config.toml
image_size = 32
vocab_size = 54
encoder_arch = "coatnet"
encoder_fused_qkv = true
encoder_moe = "top_k"
encoder_experts_per_token = 1
label_smoothing = 0.1
decoder_layers = 6
decoder_norm_position = "sandwich"
decoder_cross_attention_every = 1
decoder_tie_embeddings = true
orthogonalizer = "newton_schulz_5"
Rows from block 2 of the text decoder of a small image captioner, named by matrix and row number. Rows with one number belong to one neuron. Each number is 128 + 24 x the weight over its row's rms, rounded and kept within 0 to 255. All counts start at 0. After the name is the row's rms in percent of the matrix's.
After each neuron's rows are labels from the 100 texts, of 14848, where the neuron reaches its highest value: "tokens" is the input token at the peak. Only what is clearly more common there than usual is listed. The data: small renderings of single solids in any pose. In brackets: how many of the 100.
# fc1: MLP up (decoder.blocks.2.mlp.fc1.weight, 512x128), inputs 0-127
# fc2: MLP down (decoder.blocks.2.mlp.fc2.weight, 128x512, transposed), outputs 0-127

fc1.443 093 [135  99 129 132 119 134 102 165  93 154 120 156 118 146 155 124 147 153 154 147  83  93 109 113 118 156  85 182 120 145 180 115 108 132  98 153 132 124 167 124 142 132 127 140 155  96 112 139 146 126 115 126 152 162 110 120 129 165  85 109 101 109 146  92 114 131 131  97 143 175 124 119 155 140  96 123 105 116 128  70 124 119 131 156 156 126 129 124  96 122 153 161 143  92 164 108  98 123 119 143 134 114 136 120 155 152  90 173 100 130 190 119 165 131  91  87 143 127 107 118 122 101 156 150 115  99 124 142]
fc2.443 118 [132 141 184 128 146  77 119  67 110 105 130  85 124 127 126 139 102 115 100 111 219 172 141 119 160 105 148  98 128 131  98 151 146 145 123 121  84 148 110 143 150 146 101 102 104 147 117 121 144 140 132 125 113 110 126  93 119  87 186 123 160 128 108 172 156 131 120 122 148 137 116 120 116 115 135 113 144 129 122 169 130 145 139 128 108  88 106 147 127 130  95 127 108 177 138 126 115 156 134 125 163 126 104 147  99 144 138  73 139 107  92 136 106 131 151 155 134 145 157 118 156 148 119 118 132 163 131 112]
tokens: "a" (87)

fc1.334 079 [109  78 177 131 110 126 101 119  90  70  96 105 109 140 130 153 126 150 177 134  87 105 139 138 100  99 119 170 116  94 126 107 132 120  80 109 155 119 135 105 141  99 128 140 120 121 184 147 127 125 108 135 136 122 152 151  94 114 148 104 167 155 147 101 159 153 137 139 124 128  76 112 109 149 152 124 115 119 108 151 114 132 189 116  88 154 134 144 114 134 141 117 131 130 134 142 139 155 154 137 186 120 151 153 149 145 145 129 137 125  96 147 105 112  81 169 111 136  82 118 108 102 128 127 152 127 138 149]
fc2.334 078 [152 107 112 120 103 106 105  99 121 177 162  88 122 149 131 110 152 145  96 154 177 132 140 114 139 133 113 143 177 172 115 113 113 160 113 116 138 124 129 123 148 118  97 102 129 131 135  94 122 167 113 107 129  79 123 123 170 150 143 111 120 116 142 116 121 125 123  95 116 122 155 183 106 126  96  89 149 114 123 129 151  89 141 162 140 111 135 136  73 123 166 119 138 116 167 169 122  83 124 112 102 166  81 139 118 125  76 106 128 108 172 113 154 131 171 112 125 152 145 134 147 141 123 114 123 174 123 130]
tokens: "grey" (22); "black" (17); "white" (14); "yellow" (8)

fc1.471 121 [121 114 103 168 169 125  92 127 154 138 138  94  95 123 144 161 159 126 108  92 113 107 132 122 123 130 118 106 109 155 156 151 118 125 133  93 122 132 177 163 118 129 111 137 126 131 148 166 100 131  94 140 186 138 118 107 125  85 113 125 138 136 174  90 121 100 127 170 133  86 133 132 135  90 133  76 159 167 119 120 150 114 108 113 103 159 172 134 155 151  92 165 116 140  98 136 114 178 127 108 130 138 108 149 154 134 100 130 122 114 130 137 146 115 109 133 138 153 160 162 124 174 120  88  81 101 135 106]
fc2.471 111 [104 112  96  68 112 138 107 112 187 101  94 123 153 132 121  95  94 153 111 130  99 158 135 111 164 140 150 120 165 102 139 129 121 142 120 139 109 145 136 157 125 139  94 135  96 107 120 110 134 157 141 112 153 129 127 120 161 110 106 133 136  95 162 101 109 173  90 145 120 165 142 149 148 160 186 144 188 148 124  97 120 139  90 143 130 109 153 120  94 139 134 120 125 110 138 126 125 123  96 113 127 166 109 141 137  99 147 133 144  88 159 103 121 161 143 178 114 150  80 116 105 110 134 150 133 114  80 135]
tokens: "matte" (41); "glossy" (32); "metallic" (25)

fc1.34 111 [ 82 115  96 108 116 148 164 117 126 148 138  63 119 139 118 111  88 182 107 132 127  90 130 100 108 137 125 187 151 129 132 100 105 139 139 142 145 128  86 156 132 135 137 140 105 103 123 122 138 133 140  89 134 128 127 145 132 134 145 126 142 100 147 164 141 116 109 103  95 166 185 136 154 161 135 185 107 140 117 164  85 124 141 131 121 141 114 123 106  94 117 157  72 137 116 153 127 134  67 133  86 144  85 138 135 160 138 166 121 145 103 114 137 138 145 137 168 129  92 136 112 108 141 129 122 139 152 139]
fc2.34 094 [128 126 146 173  99 139 133 146 142 125 171 138 131 114 132 108  97 141 112  82 174 178 154 166 112 120 120 122 133 131 162 154 128 119 103 148 126  84 126 133 152 141 102 160  82 147 136 157 147 126  86 139 121 106 134  97 143 109 123 113 165 152 115 126 125 159 122  91  85 115 161 123 145 147  99 117 118 132  88 174  77  89 168  77 136 148 139  98  98 143 129 122 109  94 163 116  95 142 137 118 174 100 119 131 158 126 122 155 116  86 136 120 149 150 127 124 123 103 115 112 140 159 153 111 125  92 156 128]
tokens: "matte" (50); "glossy" (41)

fc1.440 109 [126 135  99 107 131 114 133 118 102 147  89 137 138 160 101 140 142 133  92 141 121 134 126 130  96 132 155 156 104 155 134 118 156  84 116 153 141 132 145 110 140 161 132 131  81  98 149 170 127 131 162 114 136 127 157  73 117 141 110 115 139  97  99 145 111 153 144 148 173 103 162 114 177  70 158 131  99 126 132 117 159 148 130 129 152 164  99 137 118 112 155 144 119 161 159  96  82 109 111  96 135 109 128  82 101 139 111 171 119  77 139 132 130 137 124 116 124 123  94 136 140 135 146 153 191 111  94 138]
fc2.440 095 [154 107 151 149 140 158 126 170 138 167  60 121 140 126 132 135 125 132 133 103 126 119 104 124 138 135  94 132 108 116 144 101 150 130  99 165 128 109  91 125 142 147 115 112 106 101 143 135 137 153 104 146 131 102  97 119 104 157 150 113 121 105 100 138 102 115 152 128 133 187 133 164 122 126 138 120 146 141 114 153 137 146 132 165  99 134 143  97 107 111 122 150 103 117  86 129 150 113 154 184  85 108 104  94  87 109 113 133 118 120 149 130  85 124 106 155 198 105 112 139 169 120 111 159 177  81 146 153]
tokens: "hexagonal" (100)

fc1.224 085 [128 157 102 205 130 152 133 172 116 145 100 123 140 103 145 120 135 122 159 152 165 140 129 132 133 151 171 120 102 124 119 118 163 126 142 161 143 148 105 120 132 149 138 136 135  92 102 187 125 152 165  97 146 130 115 106  87 109 127 112 130 127  78 139 117 166 124 123 112 119 117 177 180 118 108 146 137 132 112 168 180 113 130 121 115 143  94 120 103 149 141 129 146 173 118 132 104 144 113 163 129  77 107 104 114 136 128 121 118 114 155 122 116 123 108 114 160  84 130 132 146 133 100 114 179 119  78 113]
fc2.224 086 [122 144 116 113 170 130 129 128 134 174 119 159 124 121 126 169 121 164 112 149  90 106 130 126 147 106 136 133 166 106 157 102 162  70  80 145 126 110 140  95 104 183 150 144 124 140 127 146 128 165 111 122 132 118 139 102 121 108 110  93 130 115  99 145 105 114 152 144 135 125 146 144 130 141 147  95 134  73  85 125 172 133 144 121 120 153 154 118 120 114 129 171 132 181 133 111 182 116 148 109  96 155  98 136  94  83 140 132 112 125 168 116 129 107 143 121 134 113  90 177 156  98  89 116 139 136 110 143]
tokens: "hexagonal" (100)

fc1.366 089 [141 147 101 100  99 121 128 114 158 123  99  78 149 123 126 125 101 182 186 119 142 111 113 128 126 118 119 110 127 134 157 107 112 144 139  95 163 129 171 124 173  98 109 159 122 155 144 137 152 160 110 126 124 203  79 139 133 134 173  95 133 151 135 111 143 135 107 105 129  87 143 115 117 110 148  91 109 132 166  93 187 134 137 130 124 119 132 110  76 104 175 136 139  90 126 133 143 147 143 165 103 137 124 152 122 149 148 117 130 141 139 137 117  71 109 138 129 107 140 103 154 131 105 119 123 110 110 150]
fc2.366 106 [100 145 139 156 100 142 117 144 147 119  93 119  99 124 163 192 129 134 125 133 103 161 139 158 104 150 133 128 113 121  96 177  78 124 111 136 111 144 110 137 105 128 144  96 147 102 161 127  86 133 159 151 119  82 119 129  96 118 112 114 101 113 135 153 139 108 144 119 116 116 142 111 170 102 154 111 174 103 109 157 104 128 127 136 119 123 116 132 113 128  81 120 144 119 185  89 119  81 112 135 110 127 174 108 142 123 125 108 145 105 137 146 120 117 158 128 174 190  86 144 145 158 138  98  94 139 135 163]
tokens: "grey" (11); "white" (11); "brown" (9); "black" (9)

fc1.303 098 [144  71 161 133 129 137 136 102 108 121 153 126 139 140 152 144 132 153 132 132 160 158 150 121 137  70 116 115 121 147 126 129 138 164 101 149 163 119 127 125 133 103 131 186 119 113 129 128 119 122 148 106  98 109 164 162 120 152 145 118 132 123 150 157 146 102 106 163  86 108 128  96 117 140 145  89 142 104 137 151 139  85  73  95 107 132 147 123  89 129  94 109 111 178 151 100 127 164 116 137 134 159 151 135 116 107 136 111 169 128 125 155 166  75 143 152 100  98  70 115 129  94 150 118 131 103 102 108]
fc2.303 098 [120 186 102 108 153 130 138 149 135 155 128 122 115 113 128 113 171 129 112 130 122 128 122 107 105  64 119 176 106 122 130 136 110 118 136 112 143 142 129 104  81 133 120 115 145 125 165 117 130 111 133 151 152 178  94 138 139 114 117 141  99 117  92 132 117 139 134 140  95 125  83 183 120 107 104 139 117  88  93 124 121 143  66 138 112 164 129 145 163 108 133 141 137 125 142 155 161 130 114 111 153  90 168 174 176 171  86 148  86 157  99 147 128 152 123 121 134 149 143 167 155 121 103 133 112 129 148 117]
tokens: "a" (91)

fc1.125 095 [148 118 112 125 133 136  89 148 163 124 150 125 142 141 161 156 145 132 130 178 161 131 160 148 136 116 131 133 146 134 131 156 118 119  77 119 114 115 170 126  94 137 160 164 110  91 145 182 139  84  62 106  71 102 147  93 136 155 136 103 135  99 111 127 106 119 197 146 120 115 166 118  92 136 105 100 147 113 142 107 137 110 115  96 119 119  85 143 138 105  80 149 132 136 121 117 134 108  96 122 113 136 161 138  90 142 143 146 132 149 137 144 175 103 136 133 126 123  85 136 102 111 121 114 145 128 155 118]
fc2.125 105 [ 98 138 153 138 122  99 156 147 162 124 145 139 123  80 121 133 113 105 107 106 115 135 100  76 139 146 115 140 125 115 144  78 160 188 185 115 114 119 132  84 134 132 128 168 145 111  82 155 130 127 151 139 160 129 163 161 146 124 130 145 139 120 110 145 191 146 123 122 134 128 126 121 161 100 138 127 127 112  71 142 127 143 100 139 138  95 164 142 151 129 168 129 127 114 133  84 152 131 112 149 139 121 128 158 145  98 107  90  96 127 142 116  95 180  77 104 128 157  96 134 131 112 128 103 128 110 134  96]
tokens: "a" (46); "black" (9); "red" (8)

fc1.363 104 [145 144 138 114 173  92 115 123 150 144 132 136  94  86 199 165 129 101 106 136  97 131 156 140 153 137 108 124 114  75 118 147 135 111  95 133 148 120 108  93 135 156 156 135 155 126 135 123 144 148  69 109 136 120 179 118 135 105 144 111 158 133 119 129 138 110 126 131  74  92 113 124 166 108 187 125 107  88  90 127 136 134 163 125  67 135 139 119 119 115 130 137 168 135 118 151 132  81 139 174 111 129 156 132 116 155 147 123 105 140 138 112 136 143 110  87 140 120 130 120 113 129 121 167 114 147 170 121]
fc2.363 105 [112 125 124 156 103 138  76  91 110 106  98 138  92 152 110 122 153  93 127 106 142 180 103  98 109 120 143 114 161 199 125 122 103 162 179 152 139 100 125 183 132 117 126 140 102 123 117 167 136 105 150 144 146 115 119 128 151 142 114 144 110 158 142 158 153 153 151 123 148 114 126 124 106 141 163 147 143 136 143 121 125 122  97  75 173 119  99 163 121 104 145 158  95 109 128 140 113 123  98  96 143 125 105 131 118 103 123 154 100 152 107 113 118 140 130 145  67 140  79 125 131 114 160 137 129 169 129 150]
tokens: "grey" (16); "chain" (11); "orange" (10); "blue" (8)

fc1.194 110 [113 141 147 157 119 117 134 143 109  75 130 120 120 133  92 102  97 149 179 153  73 121 126 143 140 120 145 131 126 121  94 142 134 110 132 173 154 153 150 126  96  85 124 195 146 130 120 178 102 117 118  99 118 135 120 112 113 160 121 145 133 124 167 100 119 143 123 103 160 117 171 139 178 108 159 105 120 107  99 111 125 131 126 103 179 149 120 139 133 140 129 118 116 155  69 133 134  95 145 137 141 108 135 110 172 123  90 135 166 144 142 135 158 108 109 156 115 108 101 126 142 177 118 140 139  85  99 147]
fc2.194 114 [166 102 112 147 134 185 191 128 109  94 101 120 135 136 117 109 116 114 155 164  97 132 107 144 138 133 142 110 134  97  89 108 115 120 138 100 120 124 122 123 126 100 122 203 163 111 148 163 142 105  93 129 135  93  99 114 162 159 148 116 136 134 130 111 113 131 147  97 133  94 140 122 146 122 120 149 132  98 116 113 139 149 126 127 181 160 160 140 108 156 124  82 136 111  92 139 106 135 117 133 110 139 135 125 141 125 131 134 140 168 119 125 146 107 154 163  88  91 161  66 124 142  90 163  87 116 113 150]
tokens: "blotchy" (24); "dotted" (22); "checkered" (22); "plain" (22)

fc1.392 101 [113 128 114 142 152 124 117 121 158 138  83 151 124 113 155 101 141 122 137 111 114  92 121 142 117  98 160 108 129 149 130 140 113 157 117 190  89 151 175 134 113 128 158 113 135 184 118 138 147 130 140 115 171 141 139 169 120 130 143 151 139 103 115 135 150 125 205 149 102 102 138 164 148 147  93 117 116 142 101 104  97  95  82 137 162 131 132 154 114 127 112 114 144 120 161 184 115 128 122 124  82 108 173 117 119 162 126 157 156 129  98 143  99 129  88 139 127 124 139  84 114 119 129 180 116 125 128 141]
fc2.392 084 [ 99 110  97 117 132 145 127 128 153 129 157 156 131  97 133  94 146 101 164 163 118 110 108 137  93 144 152 114 130 130 112 147 132  82 136 155 125 118  98  97 152 117 100 167 134 147  77 114 164 135 112 105 150 167 159 117 118 139 144 101 103 129 148 152 144 128 116 104 104 125 189  94  86 113 124 115 138 165 146 156 102 152 131 136 125  90 138  83 166 135 121 132 150 139 105 145 148 152  84 127 139 107 124 170 135 118 101 130 122 112 147 195 120 115 176 103 134 148 112 127 139 128 177 133  96  87  98 128]
tokens: "matte" (45); "glossy" (27); "metallic" (11)